Rows from block 4 of the image encoder of a small model that answers yes/no questions on an image's attributes, named by matrix and row number. Rows with one number belong to one channel. Each number is 200 + 30 x the weight over its row's rms, rounded and kept within 0 to 999. All counts start at 0. After the name is the row's rms in percent of the matrix's.
Before each channel's rows are labels from the 100 images, of 14848, where the channel reaches its highest value: "responds to" is what is common among them; "lies over" is the class under the peak. Only what is clearly more common there than usual is listed. The data: rendered roads seen from a driver's seat, with toy cars, trees and houses. In brackets: how many of the 100.
# convs0: expand pointwise conv (encoder.blocks.4.convs.0.weight, 640x160x1x1), inputs 0-79
# convs1: depthwise 3x3 conv (encoder.blocks.4.convs.1.weight, 640x1x3x3, trained with AdamW), a 3x3 kernel
# convs2: project pointwise conv (encoder.blocks.4.convs.2.weight, 160x640x1x1, transposed), outputs 0-79

responds to: truck (94); bends right (60)
lies over: truck (34)
convs0.485,101,161,258,281,193,213,159,176,220,207,221,198,157,231,217,181,182,199,177,189,231,227,209,212,194,148,171,228,174,228,215,173,249,233,149,177,188,173,216,219,232,212,259,195,209,200,204,227,153,156,172,161,230,245,237,164,205,142,164,150,263,245,224,202,206,208,203,206,194,224,207,241,188,237,132,183,212,194,272,258,232
convs1.485,082,201,163,248,250,182,196,179,188,168
convs2.485,103,187,150,203,218,189,158,200,217,151,218,183,209,214,173,183,205,220,231,205,162,125,271,241,211,204,194,215,222,254,201,210,185,183,205,206,171,181,197,246,235,220,181,189,164,188,219,229,117,183,169,175,210,239,227,233,198,286,231,201,204,204,171,206,184,153,202,164,216,144,202,164,220,206,197,195,169,253,204,182,253

responds to: truck (83)
lies over: truck (73)
convs0.404,097,176,203,231,118,176,198,273,179,202,221,180,183,206,150,208,216,194,235,200,217,251,176,227,171,194,149,210,167,202,231,261,175,187,225,218,147,167,217,203,209,221,193,192,250,239,202,205,205,202,218,237,276,150,198,231,155,174,194,199,198,276,211,178,223,186,187,218,163,163,231,269,227,225,202,176,289,199,183,159,223
convs1.404,097,244,254,218,195,154,176,211,200,199
convs2.404,102,173,155,251,256,189,165,176,199,158,198,249,185,227,212,196,198,209,235,205,188,188,204,242,129,221,253,176,198,226,157,169,214,196,181,223,237,205,226,233,177,222,240,195,193,284,224,216,174,240,216,202,189,112,189,210,186,205,198,188,213,175,194,229,179,156,248,161,193,189,205,210,174,195,230,192,227,226,200,210,221

responds to: snowy verge (77); crossing stripes (66)
lies over: verge (66)
convs0.374,095,220,184,207,238,230,221,190,235,223,132,189,120,198,181,171,211,245,185,232,156,232,177,229,239,222,193,261,206,239,287,226,165,201,194,231,195,183,175,163,163,258,183,183,189,191,247,168,234,227,220,210,162,236,257,157,221,158,208,167,177,197,209,216,224,230,191,217,188,190,221,191,195,168,210,203,217,189,215,200,186
convs1.374,088,205,191,150,204,208,150,204,227,153
convs2.374,100,170,199,208,213,193,175,258,221,199,201,129,267,139,158,228,166,223,207,220,237,216,175,221,214,209,156,162,228,237,253,180,187,211,212,187,243,172,195,170,233,194,144,211,232,223,176,167,157,211,192,206,199,270,169,154,258,210,200,199,197,176,178,222,184,270,195,214,234,240,236,248,199,189,184,176,258,217,210,163,193

responds to: sandy verge (100); dusk (60); bends left (60)
lies over: road (91)
convs0.271,094,184,187,194,182,171,226,233,187,223,185,233,177,238,180,205,202,204,220,167,155,192,208,180,211,149,242,172,230,223,215,188,247,245,166,225,229,173,260,174,184,165,137,202,204,220,147,219,135,186,257,180,204,219,216,237,155,191,215,202,199,227,184,200,160,264,206,180,230,199,197,187,250,213,173,211,146,190,171,192,226
convs1.271,095,236,224,205,178,256,203,169,180,165
convs2.271,088,226,141,230,206,180,230,262,194,174,214,246,168,174,231,239,215,165,199,184,161,171,211,219,214,213,221,211,152,197,202,185,205,219,227,190,214,175,219,199,171,234,218,232,190,192,172,165,224,249,242,173,197,165,188,251,213,199,196,152,180,166,210,218,183,207,184,208,167,146,170,191,218,210,173,207,159,234,235,216,192

responds to: truck (95)
lies over: truck (89)
convs0.632,097,183,225,188,208,205,196,155,207,213,124,203,177,186,190,188,193,258,229,170,176,256,172,227,204,210,201,236,204,173,176,179,256,235,190,171,192,194,198,260,213,225,181,187,192,175,153,214,213,176,190,204,213,164,207,158,230,224,180,195,148,160,211,248,237,222,129,255,210,152,213,199,256,243,128,162,236,183,214,181,225
convs1.632,090,181,175,244,179,163,253,187,187,214
convs2.632,096,191,199,194,209,200,167,187,252,220,180,200,213,245,189,200,217,203,258,161,127,194,214,192,132,202,142,211,182,203,230,207,205,204,221,200,140,222,236,192,262,195,213,182,222,236,205,177,189,244,161,154,193,202,210,212,239,207,270,177,159,220,186,216,179,182,184,210,217,184,168,202,226,192,218,204,185,171,211,227,196

responds to: straight (94); vehicles: one (76)
lies over: road (74)
convs0.253,100,166,245,228,210,238,212,173,195,194,178,155,178,182,191,186,178,205,219,216,151,211,176,160,198,230,230,196,213,181,228,182,215,186,195,267,183,215,249,209,169,207,156,129,163,208,227,227,213,201,168,181,245,191,215,233,110,200,249,212,214,195,217,252,262,172,277,184,196,175,185,262,195,180,208,174,215,136,238,197,202
convs1.253,096,174,168,220,152,228,162,180,200,233
convs2.253,104,210,188,173,132,166,214,199,152,200,156,144,212,186,272,165,191,200,174,155,202,203,215,230,242,186,212,265,207,207,178,237,204,122,183,199,212,205,189,211,179,212,212,136,187,198,194,232,195,201,173,234,179,226,227,144,191,182,244,234,190,209,206,256,220,195,155,171,254,164,158,174,175,180,231,209,197,278,198,198,246

responds to: sandy verge (100)
lies over: road (95)
convs0.432,106,193,193,183,165,226,223,201,135,157,195,155,177,211,225,211,221,165,174,126,157,166,217,202,202,173,281,215,217,212,176,164,237,212,147,257,184,221,195,222,224,219,208,195,165,218,143,235,207,163,263,176,176,209,208,186,155,206,263,206,204,202,183,211,217,233,260,146,217,204,176,184,251,222,168,182,182,205,221,209,164
convs1.432,094,233,175,204,153,234,223,172,209,160
convs2.432,101,208,189,248,192,196,253,260,184,201,210,220,230,197,211,279,184,203,268,152,183,180,218,213,188,189,192,189,187,195,211,222,214,184,213,181,239,161,236,214,159,211,173,226,144,196,142,185,202,166,196,178,269,239,200,228,197,166,143,109,194,153,220,188,202,209,239,220,201,201,167,181,228,224,198,184,212,212,174,231,201

responds to: truck (94)
lies over: truck (71)
convs0.523,107,176,226,171,194,153,156,189,175,194,187,235,199,229,216,246,242,168,173,124,228,206,215,190,187,184,222,165,159,197,221,210,215,172,233,163,205,203,210,195,182,196,240,196,183,194,195,210,187,176,240,211,232,207,213,177,180,187,197,125,215,206,176,141,235,210,171,224,181,257,194,247,199,188,247,180,158,157,195,217,260
convs1.523,112,217,202,194,149,154,156,199,232,192
convs2.523,095,178,233,196,200,238,156,232,199,175,216,158,261,246,174,260,232,198,246,179,256,223,200,188,189,185,168,250,167,169,144,139,203,221,176,233,190,238,205,161,242,187,187,188,177,240,263,194,200,227,206,133,191,181,197,218,224,203,219,160,183,251,210,195,207,181,249,234,187,205,172,178,168,191,181,200,159,161,136,241,234

responds to: sandy verge (100); bends right (72)
lies over: road (70)
convs0.229,100,218,151,202,250,202,204,198,158,171,166,238,218,205,223,177,223,221,200,192,213,172,202,214,218,180,269,162,180,232,158,148,251,243,157,214,228,212,253,189,206,175,160,157,198,179,236,193,151,207,182,188,223,203,183,205,140,202,244,160,210,206,209,202,150,270,163,218,185,216,184,225,210,188,130,149,180,183,206,116,191
convs1.229,090,197,241,218,178,243,163,173,172,170
convs2.229,103,168,196,182,181,210,227,202,210,222,188,186,197,226,243,195,172,217,226,178,146,204,217,175,225,150,236,219,152,160,199,199,240,252,216,189,221,169,198,225,184,219,154,213,227,233,162,153,216,193,133,188,199,216,191,206,200,213,187,170,235,191,165,219,166,186,228,182,155,251,183,186,213,203,204,172,199,168,186,211,187

responds to: truck (83)
lies over: truck (49)
convs0.167,108,146,159,177,191,177,176,181,209,215,184,157,194,224,179,274,192,203,237,123,207,196,213,224,211,197,135,207,192,195,205,205,205,169,173,168,148,194,162,178,227,180,257,193,175,220,231,182,216,260,155,196,195,247,229,159,257,208,186,134,178,246,161,209,177,216,208,176,154,246,220,258,224,198,160,155,220,225,182,169,180
convs1.167,122,208,205,222,192,139,144,215,206,182
convs2.167,096,198,201,210,174,193,174,184,195,176,188,238,216,225,217,173,129,155,245,180,212,176,227,218,207,198,142,231,178,232,137,238,230,192,159,215,256,217,248,258,209,165,186,230,194,239,222,177,195,213,215,216,198,214,168,220,213,209,142,176,104,252,214,141,186,206,200,172,180,224,194,225,261,175,205,229,194,245,248,214,186

responds to: straight (61)
lies over: house (26)
convs0.471,086,206,224,253,233,187,208,181,214,165,303,180,173,220,207,196,164,186,234,217,227,197,210,183,189,223,265,170,165,206,207,160,167,199,160,193,186,216,188,160,237,164,209,171,227,221,201,223,257,225,245,197,180,168,206,235,228,218,195,212,176,175,211,170,196,186,199,206,222,219,205,150,261,185,190,246,204,179,214,195,260
convs1.471,116,160,142,157,211,198,209,208,230,208
convs2.471,099,238,230,219,198,152,165,207,170,150,136,240,151,175,222,231,155,186,193,179,156,194,198,170,155,215,216,179,191,235,208,192,253,134,192,252,217,209,204,256,177,225,200,157,229,179,242,161,206,198,221,187,175,158,231,219,168,181,209,222,175,184,215,158,211,221,155,234,174,165,201,200,180,175,238,201,202,252,189,178,165

responds to: straight (66); vehicles: zero (51)
lies over: road (98)
convs0.463,101,216,196,171,182,194,207,180,200,136,248,166,178,182,228,218,222,198,210,208,218,186,274,214,197,186,216,224,242,193,148,175,163,186,234,188,260,155,216,227,183,196,200,135,198,203,219,158,194,231,200,208,161,141,207,211,155,208,217,250,229,175,183,168,181,156,170,169,173,173,202,254,229,190,180,149,155,220,208,246,219
convs1.463,088,163,225,236,235,206,202,192,258,187
convs2.463,092,179,177,171,207,210,192,186,185,243,209,229,183,205,196,176,227,201,174,220,147,200,198,178,211,166,183,234,200,223,217,211,226,185,157,225,201,112,218,229,189,203,205,255,172,241,231,235,214,175,189,158,262,185,193,199,187,145,227,220,224,157,210,144,258,178,208,186,176,213,190,179,163,193,172,168,270,232,199,175,192

responds to: snowy verge (64)
lies over: house (32)
convs0.580,103,227,224,144,220,223,189,155,202,183,227,241,190,222,164,194,163,199,183,233,221,192,169,194,159,220,169,170,197,210,226,210,203,153,242,242,199,176,245,167,175,258,198,169,190,134,193,210,191,195,253,187,226,220,183,208,206,167,245,200,200,152,183,230,221,133,176,210,274,236,224,210,173,164,162,196,251,162,248,188,235
convs1.580,093,157,228,226,179,154,196,221,200,158
convs2.580,115,216,275,209,208,198,255,190,214,189,219,160,225,224,203,178,238,185,203,193,250,214,206,233,184,188,190,247,207,219,219,224,198,242,251,164,168,184,259,152,151,127,222,183,223,165,167,231,134,201,210,198,170,195,175,221,186,205,183,190,237,174,214,193,197,203,220,233,200,242,246,182,204,188,178,189,198,179,226,202,166

responds to: truck (87)
lies over: truck (43)
convs0.235,092,232,145,181,182,249,140,213,218,159,186,186,209,241,190,253,210,205,185,154,191,199,203,167,194,190,210,171,208,197,191,216,201,232,199,200,178,223,166,241,200,147,225,216,166,230,203,186,270,189,239,166,219,178,235,197,199,202,270,187,185,184,208,208,209,192,202,246,212,261,150,160,174,200,184,183,203,131,166,221,188
convs1.235,099,167,150,193,207,182,196,233,253,212
convs2.235,094,166,255,221,227,200,174,255,214,209,195,212,222,247,184,191,202,200,184,178,181,226,123,224,176,197,161,186,233,195,208,178,200,203,186,240,201,198,194,175,245,172,187,188,194,208,230,191,177,236,197,126,197,197,168,157,238,206,249,195,199,177,197,178,189,175,239,203,192,125,218,210,159,198,174,216,207,252,225,165,219

responds to: truck (90); straight (87)
lies over: road (78)
convs0.13,097,182,217,183,202,179,172,166,243,209,208,233,155,170,188,203,224,194,133,216,231,221,218,186,224,188,202,251,196,237,230,218,184,244,198,171,162,205,214,259,220,207,210,248,216,243,142,144,192,216,204,188,221,255,255,181,189,211,182,212,220,168,197,154,218,216,192,174,198,189,218,209,217,166,148,217,189,163,282,198,226
convs1.13,112,248,249,154,197,199,213,170,195,185
convs2.13,104,186,219,174,164,176,229,190,276,207,169,152,263,249,144,215,237,172,220,240,189,217,231,183,191,205,176,235,245,175,193,200,240,193,207,181,196,180,224,222,177,200,223,181,180,212,214,194,219,211,173,146,259,207,168,176,180,152,146,198,234,156,198,194,198,235,166,197,219,222,204,220,185,232,240,209,197,241,119,189,175